Weights of a small masked image model.
Model: 48-pixel images, activation gelu, widths [48, 96, 192].
Training: normuon at rate 0.0019, 5000 steps.
Data: trained on simulated grey scan slices of phantoms with and without marks, 245000 training examples, 1.3 epochs.
Rows from block 10 of a small masked image model, named by matrix and row number. Rows with one number belong to one neuron. Each number is 50 + 12 x the weight over its row's rms, rounded and kept within 0 to 99. All counts start at 0.
After each neuron's rows are labels from the 100 images, of 14976, where the neuron reaches its highest value: "lies over" is the class under the peak. Only what is clearly more common there than usual is listed. The data: simulated grey scan slices of phantoms with and without marks.
# fc1: MLP up (model.blocks.10.mlp.fc1.weight, 768x192), inputs 0-95
# fc2: MLP down (model.blocks.10.mlp.fc2.weight, 192x768, transposed), outputs 0-95

fc1.528:45 51 53 55 31 58 53 51 43 54 55 68 56 49 57 55 52 18 51 68 37 42 41 48 51 44 46 62 46 76 43 59 63 50 52 43 43 43 53 30 68 31 27 56 63 57 45 49 43 59 48 50 58 48 44 53 57 39 46 38 60 63 65 67 51 46 40 48 52 65 47 43 61 44 43 76 51 64 52 28 62 58 32 75 51 36 79 59 57 51 70 35 43 47 61 39
fc2.528:45 37 33 45 35 47 43 57 62 57 37 53 39 42 40 47 31 58 58 40 47 32 70 60 53 53 52 46 41 46 68 47 25 49 60 45 53 47 52 58 53 75 73 42 55 63 56 36 46 65 48 52 49 52 61 57 58 38 73 75 31 39 49 36 33 45 30 49 46 61 56 61 29 58 61 43 64 60 54 61 53 39 61 54 49 49 22 45 38 59 52 62 52 44 70 58
lies over: bone

fc1.255:27 48 50 54 65 55 48 48 66 46 88 44 38 41 66 58 49 50 50 48 47 65 72 37 43 55 67 55 41 53 49 41 63 50 70 44 39 50 64 56 45 77 48 49 31 50 71 47 50 49 48 28 43 36 62 62 57 53 53 54 52 40 44 26 43 42 52 47 50 56 52 51 45 40 65 52 65 36 68 42 57 67 42 37 54 49 51 62 44 70 61 44 38 47 28 63
fc2.255:54 29 44 46 30 45 36 59 59 50 25 63 54 48 56 52 47 48 63 48 71 28 28 61 51 60 36 55 80 48 44 52 48 64 33 51 31 42 54 41 45 41 60 57 70 39 30 70 31 63 42 56 51 62 38 57 48 48 47 33 59 45 58 72 33 62 37 52 29 29 69 14 58 44 25 54 35 51 46 46 42 38 56 50 48 52 48 59 54 57 45 46 52 46 57 58
lies over: lung or cavity

fc1.635:58 46 40 43 72 56 54 66 53 43 50 55 51 62 58 43 64 50 44 73 57 38 64 67 48 35 66 40 39 44 40 64 49 65 28 64 33 66 59 39 40 44 40 58 36 42 69 47 53 49 55 62 49 63 59 44 40 67 41 61 47 34 39 59 46 43 55 47 41 46 66 57 54 53 40 59 55 51 64 51 47 46 35 69 56 43 52 68 04 45 86 77 39 44 53 33
fc2.635:46 48 48 54 13 41 51 33 63 44 55 37 51 38 61 62 37 58 71 36 51 55 65 34 52 58 29 37 51 59 56 51 54 40 58 47 60 30 47 39 52 69 55 64 54 32 31 48 50 53 47 50 58 67 47 26 54 59 42 27 36 45 53 45 63 51 39 64 45 51 48 53 52 65 42 35 35 64 41 54 36 66 58 45 39 61 42 56 52 59 43 49 69 42 30 58
lies over: lung or cavity

fc1.761:46 76 36 39 61 71 42 51 64 34 62 53 56 72 40 44 47 59 60 53 45 50 50 63 35 55 47 56 49 57 57 59 59 49 34 33 38 66 49 55 41 63 55 34 59 28 40 66 53 51 32 58 47 46 57 20 50 59 34 43 43 31 62 41 55 33 44 75 54 36 54 42 40 34 56 44 45 49 44 56 47 64 65 61 53 56 57 25 51 42 42 46 31 69 58 28
fc2.761:44 27 49 61 44 60 73 63 41 29 56 53 43 50 80 58 62 45 43 52 38 42 59 25 51 58 55 60 50 60 45 48 54 46 54 75 50 43 59 52 30 59 50 49 46 67 58 52 50 52 73 61 52 44 44 63 43 58 47 50 74 43 56 71 26 36 54 37 60 62 34 53 27 53 49 44 42 47 50 68 49 48 24 50 49 42 28 51 37 65 51 49 48 62 41 52
lies over: soft tissue

fc1.387:23 46 41 67 61 54 35 64 35 60 52 46 34 44 43 44 82 46 54 64 45 34 57 49 27 35 54 38 35 40 35 50 36 72 65 51 52 38 72 78 52 53 49 48 61 44 58 45 44 56 58 47 50 56 47 50 40 52 52 60 58 55 67 75 75 49 55 63 56 61 55 39 49 31 32 48 49 41 56 46 43 69 44 52 41 61 30 51 71 54 40 42 55 74 62 48
fc2.387:21 27 49 50 35 37 52 47 55 34 43 45 30 51 67 61 38 37 45 49 61 57 73 52 73 48 64 42 44 63 36 36 71 51 51 56 58 62 52 63 44 43 33 56 52 48 45 26 45 44 35 29 51 65 35 59 61 27 50 45 49 57 62 51 61 51 57 58 62 16 68 72 62 50 52 63 62 39 57 65 41 48 36 40 42 55 44 43 48 43 46 50 67 54 47 61
lies over: bone

fc1.171:63 49 49 13 48 48 44 66 42 62 67 53 40 39 47 42 38 53 61 52 38 36 36 56 53 67 66 64 60 36 43 27 43 32 48 77 42 44 51 52 31 81 51 48 39 47 48 51 59 66 68 37 35 36 44 41 50 49 59 48 64 41 47 51 67 61 70 65 27 72 47 64 53 37 57 39 43 66 52 54 84 47 51 26 43 53 43 67 38 65 59 53 59 48 39 58
fc2.171:59 49 51 62 45 49 59 49 56 50 48 49 51 40 43 57 46 61 58 53 43 68 53 54 27 64 45 44 27 41 62 56 55 36 49 37 45 34 60 53 53 37 40 28 49 64 56 42 45 39 42 62 46 58 32 59 38 56 64 57 47 52 70 55 44 62 32 48 54 44 47 55 40 67 62 60 71 37 21 34 34 28 59 38 51 42 67 34 55 60 46 59 40 59 56 33
lies over: soft tissue

fc1.545:53 57 41 56 52 54 46 40 75 60 46 56 40 55 77 50 26 47 43 46 62 56 61 53 50 76 68 58 56 28 50 33 58 30 37 52 63 73 38 37 58 57 61 82 35 26 56 67 49 41 51 50 57 48 44 49 46 46 41 54 59 49 72 57 31 45 40 46 53 45 45 43 48 23 38 44 44 41 68 53 12 54 21 53 34 40 59 49 48 58 51 48 28 53 41 58
fc2.545:36 45 46 49 56 30 39 51 17 42 40 55 70 60 40 36 68 59 73 49 56 42 46 63 38 47 39 54 39 64 47 61 49 62 55 41 40 38 76 50 31 45 32 27 58 72 62 39 43 49 48 49 63 40 52 39 72 53 50 54 31 47 44 45 64 42 45 53 44 59 54 58 63 64 77 61 50 35 46 50 74 60 74 49 61 64 25 61 36 33 47 50 54 69 55 48
lies over: organ

fc1.259:36 47 51 59 43 38 56 74 36 72 57 61 60 73 53 57 30 52 63 68 62 48 46 36 56 54 41 50 33 68 56 76 36 51 60 53 50 41 44 59 57 60 62 52 53 65 57 36 58 60 55 44 47 68 58 51 56 61 60 53 41 48 41 56 37 58 68 47 26 42 39 70 59 47 43 48 50 51 42 60 43 29 35 15 42 57 63 42 35 59 49 46 65 46 49 58
fc2.259:58 48 69 46 57 55 42 28 49 33 46 31 45 36 36 45 65 27 47 27 46 68 49 51 34 46 52 44 54 35 56 37 47 62 53 36 49 70 41 43 54 60 46 37 29 46 58 47 45 35 54 67 66 48 39 55 48 31 32 43 48 48 57 42 61 48 33 52 63 47 60 28 47 40 72 64 58 62 57 60 45 67 53 88 47 51 51 47 71 40 57 30 34 62 39 55
lies over: organ

fc1.559:41 33 65 75 53 33 46 32 39 56 61 56 38 56 25 70 56 68 30 49 55 53 55 47 47 39 45 55 28 47 49 37 44 57 49 77 30 47 56 56 38 49 49 45 38 57 53 58 56 42 53 66 46 33 62 38 55 43 52 59 48 23 72 36 48 35 53 63 42 46 72 52 50 40 47 54 80 60 60 41 64 46 49 46 61 29 69 47 45 51 27 62 39 31 53 64
fc2.559:46 64 56 53 54 66 65 53 42 35 64 62 61 58 44 45 67 53 65 45 79 48 40 34 49 75 48 33 72 49 36 50 37 42 51 49 23 58 44 60 34 25 63 30 57 52 45 51 39 37 46 40 51 49 48 34 49 46 49 30 29 33 64 34 57 54 53 73 63 66 61 46 30 45 61 38 67 45 59 31 58 49 41 68 36 60 32 60 40 52 28 37 52 50 46 50
lies over: organ

fc1.105:52 38 41 52 32 52 54 49 48 52 43 56 52 47 34 54 77 42 40 33 50 55 55 44 48 60 63 71 53 37 64 36 65 65 58 52 57 58 60 31 56 45 65 63 37 23 57 54 66 57 66 57 37 35 35 49 55 64 36 36 71 49 35 38 69 84 59 61 35 40 49 60 42 18 47 56 56 48 49 53 40 59 65 66 56 50 55 58 42 48 53 40 37 45 29 53
fc2.105:35 56 58 46 49 42 55 53 57 50 40 47 55 47 62 53 64 40 76 67 47 70 38 55 23 51 35 40 47 55 35 49 44 51 33 39 44 35 31 56 56 30 47 39 56 89 57 25 50 47 55 46 55 36 59 55 42 47 34 41 66 50 63 54 57 28 48 45 50 56 47 43 39 47 50 57 56 64 62 45 47 36 52 59 46 61 68 60 59 66 41 37 53 38 54 37
lies over: lung or cavity

fc1.450:68 71 36 43 50 49 60 48 49 75 42 64 42 36 73 48 46 54 50 65 84 39 43 44 34 54 45 39 57 60 58 58 37 33 49 30 21 24 62 50 47 35 53 47 46 53 42 58 71 38 48 55 42 32 74 53 41 37 25 42 51 34 76 58 65 40 38 41 27 63 40 64 72 53 44 68 63 37 64 38 48 50 48 47 44 46 64 34 60 74 60 47 68 45 56 56
fc2.450:42 34 56 51 52 39 47 57 60 21 58 34 56 64 22 43 44 49 42 42 30 78 62 48 45 29 46 59 25 38 39 48 60 73 40 37 66 64 50 58 54 55 46 49 71 50 78 45 33 48 60 29 48 43 30 66 43 60 71 63 64 74 24 49 35 62 66 51 65 41 53 40 40 39 61 25 58 54 50 55 51 35 63 33 54 49 50 61 39 36 51 38 52 67 50 46
lies over: bone

fc1.328:42 49 61 51 62 44 26 48 33 46 31 59 32 63 59 49 40 62 36 44 64 50 45 44 33 48 42 56 50 33 42 43 34 57 56 48 32 29 61 49 66 64 51 48 57 53 41 53 65 59 46 44 51 54 37 30 57 64 59 49 32 36 61 65 48 49 52 44 29 62 53 35 50 53 39 43 77 31 65 40 48 51 47 55 37 58 51 25 46 33 44 30 30 57 62 31
fc2.328:53 16 62 52 37 57 35 48 73 56 75 43 31 38 52 34 59 58 73 39 48 34 53 38 58 49 68 45 60 63 55 54 68 65 45 22 53 73 61 71 53 50 35 54 31 55 65 60 31 52 57 48 55 45 70 53 47 52 45 50 82 56 35 40 51 34 59 62 68 63 48 46 44 52 50 63 39 61 46 38 42 66 68 54 43 38 39 57 36 66 69 79 45 53 64 69
lies over: soft tissue

fc1.679:61 71 67 25 53 53 48 36 47 64 49 48 44 45 31 65 45 57 49 62 55 47 59 59 31 55 63 63 60 67 43 50 37 61 64 33 46 37 45 71 70 53 34 51 56 59 55 70 51 18 36 72 42 85 63 53 45 50 64 56 25 19 53 55 57 46 52 52 50 52 53 51 39 45 47 44 47 30 41 37 45 49 39 59 46 31 31 58 71 39 44 45 63 60 45 54
fc2.679:50 58 40 45 40 57 61 37 41 53 52 56 36 48 52 52 85 35 50 53 58 49 64 60 32 56 51 39 45 75 55 32 28 37 42 57 47 41 52 49 50 48 45 66 37 51 39 38 45 79 36 50 49 56 35 49 52 47 41 65 38 68 52 61 49 52 72 51 39 70 51 56 40 43 47 60 46 56 57 44 55 44 77 45 43 57 84 41 41 42 37 39 46 34 64 56
lies over: bone

fc1.10:44 60 51 33 78 64 23 42 43 58 56 52 34 51 22 52 62 60 54 44 50 39 54 68 49 28 45 39 39 37 64 66 41 57 52 67 48 69 53 46 68 57 31 53 30 69 47 57 50 80 48 70 33 45 42 56 52 24 62 47 28 61 55 59 50 65 45 29 52 50 61 41 34 55 50 51 38 45 45 28 58 52 36 58 32 59 36 13 62 48 34 53 49 36 45 49
fc2.10:62 41 48 59 45 50 79 66 58 47 43 47 66 42 64 68 30 40 45 38 62 69 48 36 51 44 82 62 39 46 38 43 52 35 53 47 35 19 51 48 30 48 45 41 50 54 59 32 64 33 59 44 60 41 42 20 57 67 40 45 57 25 60 31 53 36 56 50 46 58 49 51 40 39 32 59 60 60 55 75 54 49 48 42 65 43 49 67 54 49 61 28 25 46 50 45
lies over: air

fc1.473:40 66 50 50 62 48 40 64 59 53 50 58 49 56 48 48 62 43 55 53 60 59 62 67 41 77 56 48 68 44 46 42 46 42 25 55 39 46 38 24 46 37 46 35 32 36 44 41 50 55 47 57 47 57 44 43 49 34 63 51 48 68 62 76 58 39 43 41 53 44 44 21 25 51 62 58 56 57 58 36 41 45 54 59 50 65 61 51 40 40 65 56 46 27 59 61
fc2.473:65 48 42 58 40 69 47 59 43 51 53 24 68 72 35 52 32 36 44 47 47 48 44 55 81 38 53 45 58 40 24 44 46 35 74 52 47 43 52 66 62 41 37 47 35 30 50 60 44 55 49 49 56 60 55 63 54 55 30 42 46 65 50 60 52 54 59 55 52 59 64 62 69 42 60 70 53 34 51 37 31 57 44 38 72 60 60 55 67 49 31 45 64 68 57 59
lies over: soft tissue

fc1.159:46 46 44 62 39 74 48 45 50 49 41 48 45 36 36 40 51 24 59 63 64 18 65 53 41 57 78 37 14 64 54 39 38 56 50 45 58 52 63 43 57 44 36 48 44 52 45 44 51 45 44 55 61 43 49 49 36 58 65 37 69 47 80 40 78 44 54 34 55 56 42 42 46 58 67 61 71 42 37 36 36 39 53 41 59 51 62 58 54 66 28 49 49 37 27 28
fc2.159:51 42 63 51 47 47 64 47 61 69 63 38 30 57 59 41 46 34 48 45 70 59 39 49 34 38 47 55 40 48 24 45 46 64 61 47 31 46 38 48 40 57 45 52 62 43 44 48 47 46 46 66 30 66 39 68 30 36 57 50 68 47 49 87 50 40 57 46 43 58 53 52 60 50 78 56 39 48 55 58 29 43 53 58 35 30 51 38 59 59 50 59 45 40 50 61
lies over: bone

fc1.730:39 50 38 51 44 53 64 38 60 63 88 55 53 53 49 52 62 69 51 54 59 69 56 62 44 32 46 61 27 47 37 63 53 45 48 58 58 48 35 55 36 39 33 50 43 58 51 27 41 45 61 43 39 44 48 72 57 25 37 44 36 49 37 32 65 54 36 61 51 45 53 43 48 57 46 66 41 48 44 53 62 61 60 62 40 42 61 43 48 77 46 58 53 47 50 56
fc2.730:31 48 64 69 47 38 45 56 50 33 42 51 54 52 40 59 71 49 49 51 40 49 65 34 62 39 73 34 66 58 66 34 44 53 32 50 34 45 49 45 28 50 66 55 56 60 59 44 44 35 57 42 55 64 34 42 54 58 58 55 41 85 55 46 49 42 70 53 57 39 61 57 60 34 41 55 51 61 62 25 43 59 43 44 58 48 46 57 25 20 45 39 43 44 62 54
lies over: bone

fc1.103:44 48 45 32 49 44 61 39 22 66 64 62 57 33 34 43 56 46 64 55 30 27 38 40 64 36 45 47 56 47 55 68 72 57 59 60 50 55 55 37 38 67 41 58 48 54 62 66 47 47 55 51 54 57 53 38 32 62 34 32 53 34 47 71 51 67 70 38 71 58 77 62 43 30 55 48 56 46 59 48 48 33 32 63 44 26 58 68 62 59 55 64 56 41 42 58
fc2.103:59 61 37 60 37 57 38 77 36 43 65 51 32 59 30 47 46 62 41 62 59 74 46 56 34 51 70 51 31 68 70 34 34 48 58 47 54 50 46 58 33 36 33 56 51 68 39 33 59 49 43 36 42 38 41 58 62 56 47 60 32 37 58 36 45 49 39 65 45 74 28 54 57 54 46 46 41 66 57 63 50 41 88 65 43 43 61 26 46 46 58 40 42 33 67 64
lies over: lung or cavity

fc1.219:49 37 40 60 36 45 68 68 44 69 61 56 71 49 57 63 56 55 51 39 41 52 37 44 61 36 65 44 23 59 47 47 37 42 52 65 70 31 36 57 54 79 63 47 54 46 53 69 55 60 33 48 58 33 53 35 24 36 40 73 64 37 70 45 62 24 43 57 38 55 47 41 40 45 32 65 56 40 48 61 64 62 54 53 48 41 55 46 40 35 54 52 63 74 41 31
fc2.219:58 54 57 57 52 49 26 32 50 63 42 70 29 52 48 39 46 47 52 52 61 34 40 49 66 66 63 56 68 59 54 47 43 54 58 47 41 49 69 54 45 47 55 46 27 38 44 30 37 26 46 53 36 53 42 42 65 52 62 56 37 51 28 43 48 67 43 54 49 41 49 47 59 46 52 40 64 49 75 71 61 57 49 49 47 59 49 54 45 45 60 53 49 24 62 43
lies over: organ

fc1.358:72 42 51 45 65 52 23 35 38 33 53 44 66 72 21 56 55 46 53 69 45 40 59 53 36 26 37 39 37 37 51 28 32 62 51 59 57 71 44 44 63 57 67 54 29 57 42 68 67 48 36 57 43 64 55 60 59 45 33 50 54 50 40 44 53 50 46 42 36 42 36 64 39 64 64 48 42 40 47 53 51 61 63 46 68 51 34 69 58 55 58 56 58 33 52 46
fc2.358:49 59 54 51 50 50 73 61 54 55 47 56 51 36 75 55 66 40 66 45 56 70 58 39 56 65 56 48 51 60 51 70 68 33 69 29 62 47 70 49 49 38 42 54 58 22 64 53 42 61 46 41 41 38 49 36 49 59 45 61 38 29 59 37 47 31 63 45 45 59 57 40 41 35 43 46 31 56 59 49 52 61 50 45 39 54 78 45 50 32 61 60 52 49 43 62
lies over: air

fc1.175:45 54 42 44 54 65 54 71 53 50 24 33 43 45 64 45 54 61 51 37 42 49 48 47 43 65 63 48 51 51 43 33 54 53 60 53 50 57 63 60 44 55 55 51 47 63 55 57 43 51 66 61 72 69 58 49 45 58 17 29 64 44 52 47 45 57 62 35 39 49 43 61 63 37 42 30 46 28 79 69 54 55 86 42 54 31 59 58 53 23 65 65 61 61 53 40
fc2.175:40 42 48 63 54 50 49 15 65 45 70 52 60 66 49 56 32 44 35 44 69 56 55 56 56 56 44 49 43 47 46 40 53 55 45 49 62 36 43 54 51 58 45 50 45 51 57 37 42 43 30 47 23 35 71 65 45 46 60 59 50 47 62 41 42 44 32 54 48 32 61 58 39 65 44 61 38 59 31 40 72 39 24 62 42 59 57 20 66 69 28 19 44 39 55 62
lies over: organ

fc1.34:64 52 45 22 55 44 93 48 40 50 53 67 46 29 51 48 53 57 42 48 64 60 52 59 39 49 41 46 51 38 35 46 45 50 62 42 38 59 65 63 40 54 49 46 76 63 14 71 57 34 51 31 41 45 64 64 59 36 48 35 64 49 37 39 66 42 28 37 49 57 36 76 48 47 33 60 51 72 34 45 41 38 70 32 45 43 54 33 55 67 56 37 26 63 49 49
fc2.34:50 50 56 48 48 57 34 39 43 57 45 44 51 56 49 50 48 53 60 20 47 54 52 36 40 48 44 52 55 71 60 60 48 49 44 48 60 58 52 50 46 44 58 55 09 35 87 35 58 38 46 57 51 58 45 26 41 75 62 59 28 64 51 62 34 48 71 58 54 45 62 44 47 42 58 37 63 39 54 44 71 60 24 69 51 51 50 45 33 34 38 62 56 55 52 50
lies over: air

fc1.383:39 38 37 48 52 70 50 34 40 57 29 51 56 34 54 49 68 52 57 80 69 46 65 53 49 39 55 50 27 46 56 46 51 68 54 37 33 63 59 61 48 52 60 48 53 54 47 37 46 55 16 46 65 33 46 56 30 59 44 50 69 51 57 63 91 41 56 49 58 52 23 40 54 57 51 48 65 30 38 48 45 56 45 52 59 56 41 31 47 56 55 42 45 71 27 38
fc2.383:56 37 50 77 53 58 36 44 54 71 54 38 46 55 58 42 50 30 52 57 33 63 58 50 57 50 57 63 38 49 59 41 27 55 45 56 52 57 53 61 67 56 52 34 47 44 44 38 56 41 58 42 40 47 38 76 54 44 47 37 56 41 56 69 58 63 54 39 41 35 77 51 50 41 60 64 36 34 46 47 23 36 37 48 45 37 56 49 42 57 41 70 52 55 65 51
lies over: bone

fc1.673:53 65 45 42 46 53 35 45 45 48 40 67 72 63 43 58 55 61 49 28 46 51 41 49 52 55 38 47 48 46 43 59 58 50 68 53 31 49 39 49 36 50 42 46 78 47 48 63 64 42 52 62 48 60 46 33 40 35 63 74 28 42 62 54 66 48 37 55 31 62 46 31 70 58 39 41 44 50 57 57 38 38 38 52 39 42 55 44 60 59 46 31 36 30 71 61
fc2.673:63 58 42 55 67 62 63 63 42 52 58 45 43 58 42 40 33 44 43 34 36 69 53 40 60 52 63 47 33 54 65 62 51 42 38 61 56 44 51 52 67 53 44 59 37 68 55 35 49 47 42 42 25 32 47 38 55 40 29 49 85 52 56 55 31 27 50 54 69 42 56 64 58 32 63 51 43 56 43 41 48 54 46 44 54 51 46 63 41 54 71 60 53 59 26 42
lies over: soft tissue

fc1.17:57 60 52 28 58 66 31 57 43 80 70 52 46 54 58 65 69 52 44 46 55 65 60 45 42 57 65 37 66 48 63 53 47 53 44 58 60 45 19 42 54 52 67 38 58 23 32 47 68 70 54 59 57 59 57 53 48 75 38 55 38 49 34 65 55 54 45 74 40 33 37 53 36 60 28 39 64 61 51 41 57 68 48 54 46 43 41 52 54 38 49 40 46 45 74 32
fc2.17:42 25 19 31 63 63 66 77 58 19 37 31 59 48 59 61 39 51 59 39 48 46 67 62 48 52 51 54 43 44 52 35 66 54 50 55 38 38 79 36 42 08 44 51 56 55 48 54 37 47 51 50 35 46 51 56 59 71 43 40 55 49 35 36 40 50 55 53 64 45 52 58 48 33 78 59 64 58 45 44 56 59 49 41 37 58 47 66 50 51 36 67 57 60 66 69
lies over: lung or cavity

fc1.529:34 65 67 55 27 56 25 52 36 39 65 61 72 55 55 35 36 35 64 34 55 40 62 40 53 59 41 54 48 56 58 68 56 42 60 59 54 42 50 55 67 48 64 51 24 50 56 45 51 38 43 44 64 53 62 61 51 67 39 40 45 42 44 20 55 47 66 51 42 40 60 49 35 46 55 54 57 43 53 72 56 36 43 48 49 49 34 71 52 57 37 53 51 59 37 52
fc2.529:74 59 63 55 53 52 69 42 66 38 43 50 28 43 58 55 70 61 35 41 48 69 60 68 37 29 47 39 53 42 57 35 31 41 43 47 33 75 37 68 57 63 63 58 61 39 53 55 54 51 55 40 48 55 49 36 44 36 69 63 34 51 61 57 66 59 47 25 35 58 41 52 63 45 42 35 48 59 62 37 48 45 37 68 48 73 57 35 45 61 44 54 48 67 59 34
lies over: bone